config = dict(
    horizontal_flip=False,
    bottleneck='plain',
    decoder_widths=[48, 96, 192, 192],
    shampoo_beta=0.95,
)
Rows from block 6 of the encoder of a small image autoencoder, named by matrix and row number. Rows with one number belong to one channel. Each number is 128 + 24 x the weight over its row's rms, rounded and kept within 0 to 255. All counts start at 0. Numbers have three digits each.
After each channel's rows are labels from the 100 images, of 14976, where the channel reaches its highest value: "colour at peak" is the nearest of a few named colours to the mean colour under the peak; "lies over" is the class under the peak. Only what is clearly more common there than usual is listed. The data: rendered roads seen from a driver's seat, with toy cars, trees and houses. In brackets: how many of the 100, against the usual share in percent.
# convs1: 3x3 conv, stride 2 (encoder.blocks.6.convs.1.weight, 96x96x3x3, each kernel summed), inputs 48-95
# convs2: expand pointwise conv (encoder.blocks.6.convs.2.weight, 384x96x1x1, transposed), outputs 64-127

convs1.37:097134132139213134116140114106101151117144077090103127136145145158121119123143127114150108130082127133121101117140134139075170137155116119100148
convs2.37:148095162105124179144091113118157132111120102136136106100110094152093151180108112104114151117166153077115128137117140114135083128123091112155116134140115172118181141120160101168142111154135102
colour at peak: black (63 vs 10.9)
lies over: road (90 vs 35.1)

convs1.78:132108146117125095118141163117123085100116140138149101104107084130155126153151120113098120106140110123097113159100143170129128116127123109165131
convs2.78:111138142106153133157142098110060111101138124127130111080093137089133093112148104125160130172152157124138151145125125108108132126143155091139166131105051103124137118097129153138140110164102118
colour at peak: cyan (33 vs 13.2)
lies over: sky (76 vs 35.5)

convs1.75:119164086113167176144113123106143164071174135155124147138137152125151129123105153148104122134126094164124127152167103128128139116175098099111168
convs2.75:110126086111137124111152112103145097134140124103181140088111146144138131158090148125119153084115159124096127123140104109094138132107119125112131113127127154113106104129121144120079110135128139
colour at peak: black (58 vs 10.9)
lies over: road (96 vs 35.1)

convs1.62:169109140109211103122163131116105125104177130158102138112115141112129096135126154078144109140121125134124137099137178113108106137143116159123170
convs2.62:136127110137199075118099146151084086121153139135118145091146147138180143165117119111126117117137144154145154100121118114100126120090124088131145146134120133128141105123113134096121161145088149
colour at peak: cyan (51 vs 13.2)
lies over: sky (65 vs 35.5)

convs1.71:122116144117153134107068117159132129132131152096154119121171161150103121127119128143113092153179162128114125154110133094137124121137117130110156
convs2.71:106132116095126150138173127100167121141129143126140103131147130154130116117125093125145111148121094131109137115152098145145139156127148182138095142131159164111100108149162131106099135142099110
colour at peak: grey (73 vs 24.9)
lies over: road (92 vs 35.1)

convs1.60:114128099125154111120139131154139122109167117083103130130118169132124153138145129117129131106144101142111138123126158113111153121139125119077158
convs2.60:115135104145131134097145097152101092141119126101115137157115161158147075080149118091082144177138124128128089147122143130136121166140157133107159119116122116146080114141113122042117127099163110
colour at peak: cyan (52 vs 13.2); white (25 vs 6.1)
lies over: sky (98 vs 35.5)

convs1.63:108166104096138126084167097141113113086171101182149124150112127108165145165075142129094101126111111106130121103156126135119147139095110149148124
convs2.63:108130184142119164167127119118098155145098118111115076144143092132135142079130157144151084132161148156130115120105181146113166077139177081157152102151104099133118109150146104111151138169154177
colour at peak: cyan (42 vs 13.2)
lies over: sky (83 vs 35.5)

convs1.66:144116108117165133122095121158134109110128092140193153144143144155118167161100119084098133200121091102126137092155137138122097158135113119113146
convs2.66:099121125071123115113129141109102121094112101137114136171144117100127107149103146149134119151123132146121165115147181148170122135106149145088093124076141133142128158164136145181160116134101097
colour at peak: white (60 vs 6.1)
lies over: sky (100 vs 35.5)

convs1.3:140112132080170172118170130105113110040195095159104115135105124115108137158114148129123091125150134151132121111133108135162153137138128144115161
convs2.3:109169111144178135132155164136156144113152110185130148156154157117135091090110140121131101143107109126083116105115108128157127152142144141086125140135170087148135109136120130161130101139129079
colour at peak: brown (72 vs 34)
lies over: road (93 vs 35.1)

convs1.31:174111113134125132123124125124182133103143134089133114129117126132129141147069133124128142128139128173138139120200120144102124137125146119085138
convs2.31:131185170152132190090135138120147092119113163163111141109130126174082118107137132097186161152116143104147138147159111149198168136142124174108103119114148164098156129138140139150146147095176083
colour at peak: cyan (71 vs 13.2)
lies over: sky (97 vs 35.5)

convs1.59:096144089091119147102132171127142147138157102153173127110108137137147129136165152116124131146110121132114139105113154098121108077111160122105101
convs2.59:131117105119156160114134137128153142100122130116094143162068143120103123091120090148149107156110147100169072159162128159115148122112105157131161152114145101137115135149127129144161145138093147
colour at peak: white (37 vs 6.1)
lies over: sky (67 vs 35.5)

convs1.40:122144121146108174081069119121143140180098133125157159121136138166176107142085118126111148150139141101145154118125139161126116114144090120137148
convs2.40:137134130136178141116118134180103069177144113153147088145119152147127115131089154124119170155126127136195104091148113137115127138109131106153126158101121167133178143135152134107148145144136113
colour at peak: grey (59 vs 24.9)
lies over: road (65 vs 35.1)

convs1.58:145158156135098112143043161156165106144121152124109137097145164118138160145117132119097144121152095149125141118118117107140147124147109123128135
convs2.58:107127080113108125125132110125102118072131169152120140166118088124117140125126141137113120138124109125096120140140095130122096093137128142154112131131139122155104103121146133146093116147120138
colour at peak: grey (51 vs 24.9)
lies over: road (82 vs 35.1)

convs1.80:120102135127143101166117137170109142083142143145160152176153114143132123117132093140110118144155150101137145121167102135140154130137132077146136
convs2.80:110168114151126166127159142143139117165057092153104151104110115163139106111153141145095168118108100088151118104103110132154124145109109110152146110174152100117132144130154153091104125146094129
colour at peak: cyan (37 vs 13.2); pink (26 vs 5.7)
lies over: sky (91 vs 35.5)

convs1.21:172132110097092139129060128137131111164122175126128093142117136138160179146157147159142136127143156162115113142098121093159086139100153159107126
convs2.21:141095093112120081114132151142114112122142109107139135136119169122103143113106125144118127122144103088145116120141087114136126159169217091111130187138127162141118097135170137105096134145115172
colour at peak: cyan (32 vs 13.2)
lies over: sky (61 vs 35.5)

convs1.48:168103132140110181151115123124087133139131141143159139116120136159153117144151096132062153116114090164139119115174178115117108102113145114102161
convs2.48:112136127144124161074116118103140101151154115114082123079113098092090126124126115146133156160135127110106126152120131125137133166108177132105098121127174141137136067137132101152115097110057107
colour at peak: white (35 vs 6.1); cyan (31 vs 13.2)
lies over: sky (78 vs 35.5)

convs1.85:116130175123109113135145162126133122115169124144113154121107149170150102131123135130087160088101088121096124086132095123119139095145125117138151
convs2.85:133143140132133122107106117115192122103087136117170156102099122171148135136125138130126165143153135134117158152100147094139085105101086126137142142082142178107098141104111125124156126128110108
colour at peak: grey (61 vs 24.9)
lies over: pine (26 vs 1.1); tree (25 vs 1.2)

convs1.90:181148095155193154178136123109127134109166148140109089124153137119142082128106132133116126165117131121094113126147118111088127161128124129120098
convs2.90:099160102204133100167125127148107125128117172130139128131118169147136149124117188129118110162116135159113148118137102142146105129112112177134142137143157139161110125146126164137092134105083111
colour at peak: cyan (37 vs 13.2)
lies over: sky (64 vs 35.5)

convs1.1:153122109103107108143123094158138122204136144107102115136133151165133115138099124117153144108127127118137143123136088158165120124150099111148122
convs2.1:081130115129128082109143117143050146121132121133129135111140105101092113147124115154116129141135122119059167144121156130131086124124151127143139107158135119133116134084137159110150104107138119
colour at peak: grey (92 vs 24.9)
lies over: road (76 vs 35.1)

convs1.18:130090112154130157165104149100151134089155137117150181113118116150140158146111085118107187132135085139139101091114122133120112169149107108099128
convs2.18:120121155107115153103118084121159110125110086090149119153125100129121131121128117129127128082126099133094116163133141146112103123099134086106109146125114136100122107146106182135143092148132119
colour at peak: green (32 vs 2.9)
lies over: pine (26 vs 1.1)

convs1.91:177178115143148117123072126129127113106124140093109121124134129053105150116104099151140162173166097146134108124117121108129165150138132111110097
convs2.91:114140167154126120080124128123134133144104113110133120097129081106078135137121140098116122074152150155132140145132138101149105136118101154120115138069134124153118117145114165114124114124135156
colour at peak: grey (54 vs 24.9)
lies over: road (95 vs 35.1)

convs1.6:105105111121142154116154134114164155151155107156149158122136113130133104082109115170094126118146126153140176125138087153090084120128157118114132
convs2.6:124106156114125145103118110143156149178142119193126160141114085165093152159149177143126144112132105176121118122160168116131079133089129110093190135182156114145140111118101136149173141108133159
colour at peak: cyan (38 vs 13.2)
lies over: sky (98 vs 35.5)

convs1.77:132121093116134133160179136137118141095168126137110144114133109114122137171084146136139131120125117146150124115160116126093169104144138128135100
convs2.77:148186148172163110115117159149157116161114101118144102145156113099129191125125134104139142125096154105086124128147153129170118118124137111174124171110137133125111088155136136147107147094145135
colour at peak: cyan (63 vs 13.2)
lies over: sky (99 vs 35.5)

convs1.45:146103116098170108148135101121142172168163120107079111126104107097146106109119153141113103092178125131187095127146116128100150112146151139148133
convs2.45:152129107097113130126104148147111119104146138053128156111123150091092122144122121172092115129123137120164104143122130154097149140145142152149147096083077126132120124129129129099136120134154170
colour at peak: brown (78 vs 34)
lies over: road (92 vs 35.1)

convs1.61:105109131151128110143123093140114116149181118120105121115143108173109139173099150130097092140101133131143106119142135124114157120135126142124099
convs2.61:143121190113083144109149104121136133139152106150124125088124113141147116095150112123152148132116137154149111093102113119170145120152113144100147149107158107132146109105149195078156140153127125
colour at peak: cyan (76 vs 13.2)
lies over: sky (90 vs 35.5)

convs1.13:118127156148132136112101108126131135100119160133109119114104186120124156169124110152149144129111108132139116118114121097109116127099098175122183
convs2.13:127143093129115090096120124124125128151116133136117146128138101130155122122130151123164168128147106148133126114084142113114142151123134119144110100123114112115144173128141097125145116117102122
colour at peak: white (28 vs 6.1)
lies over: verge (39 vs 17.1)

convs1.57:122131098088137149117053121116128152157142108116175155152117116160155137162146127160097129144117104155141085106082117148101102134128153147164123
convs2.57:138061137138141156118158103139156124144128138097142145160143099126108144144119116108147147163151102125103131125150123156103121095116142139108107076138103103097107143124128096136032120083147153
colour at peak: cyan (45 vs 13.2); white (26 vs 6.1)
lies over: sky (87 vs 35.5)

convs1.65:107158063087117115145132119142130131094138129147143102097130107098139168147151127158129117160126117159145120107149158108088093139147151130129127
convs2.65:115122092137179112166110132108145153122140120147102158098125166133143118124111126129089089107076170147123108113119109149095128125109132096155104146168102125150164169101135130161110130167117089
colour at peak: cyan (61 vs 13.2)
lies over: sky (90 vs 35.5)

convs1.20:106111132146110187124139118134140139135132149143098193146081137095145087156098132118159165097121140161123150112122142107092093131158123154158126
convs2.20:101126089144119111147109134118118144121156139134175105098158158100171099157102094106141160178137146155125142129147136121140161126141122121118135153176148188107142140124117131174114124126150117
colour at peak: cyan (69 vs 13.2)
lies over: sky (94 vs 35.5)

convs1.70:108129134133124121136147123151111114063149087142149105086117119123165154141091183100134125117118076120123096118128117165111115190160132134093107
convs2.70:128169147163109130173111105118138102125166137134124140171119139124096130107127036119140153146159142150150117104142138144131129142089103117138092137127114130122167113117144138148137137132139129
colour at peak: black (44 vs 10.9)
lies over: road (66 vs 35.1)

convs1.25:111091128119119114131099159104139150106109147104114142177118127154133106160141157156127136140145134213120130138125159129154143116140137129110096
convs2.25:080123172117131077159126106128113110134157155144098093162141124088167053140152139099104140157100134124128059135146110181152090122107172109096124072078110069140150038148139118117124128133093098
colour at peak: cyan (47 vs 13.2)
lies over: sky (99 vs 35.5)

convs1.14:119130093139136121156169143138135152124099108123161125136164099123098121132075099124125128146131069143119124110109142105139107113138146097170113
convs2.14:131135109139130081118120135137126143131142123146086133114115096138161130141133074123101121101125129126113138137181141148139141164116167159098164069180132141149126130117114079111122106190170091
colour at peak: white (26 vs 6.1)
lies over: sky (94 vs 35.5)

convs1.29:098117128087100153129126090117139118122107143157143155095094116160137153148135110125135135177120124096140113076153115127136087122140112131114161
convs2.29:133164150136131132153139148151172161126155107151140112129125119110091143166122107138098088150156164084160164118109127125145102078112152108165130131175135044116123156146120136131143153112064151
colour at peak: cyan (48 vs 13.2); white (31 vs 6.1)
lies over: sky (99 vs 35.5)

convs1.51:081081142159133093193118131157098143134150126102073098140121133113122122109118124151117154126169113117138143140161148150161168135142142091168130
convs2.51:143135112109151140153112128123114162139113126130141134167132141192145112135111190127137133101130177132119117112139104140109168098119127092104138140145137142075064134104166155107105158124097096
colour at peak: brown (81 vs 34)
lies over: road (97 vs 35.1)

convs1.10:111077130091094166137118141145122110084143128128145173142125111153141129109110093121138181152113112150147135097122128137082112131126140119117144
convs2.10:154123139149140158095127102144112154167126076154176158124154147144089135129123123146138185141133118127146117153152117126123098148157096184115101158123107164127154135074138130106113129126150153
colour at peak: cyan (59 vs 13.2); white (27 vs 6.1)
lies over: sky (100 vs 35.5)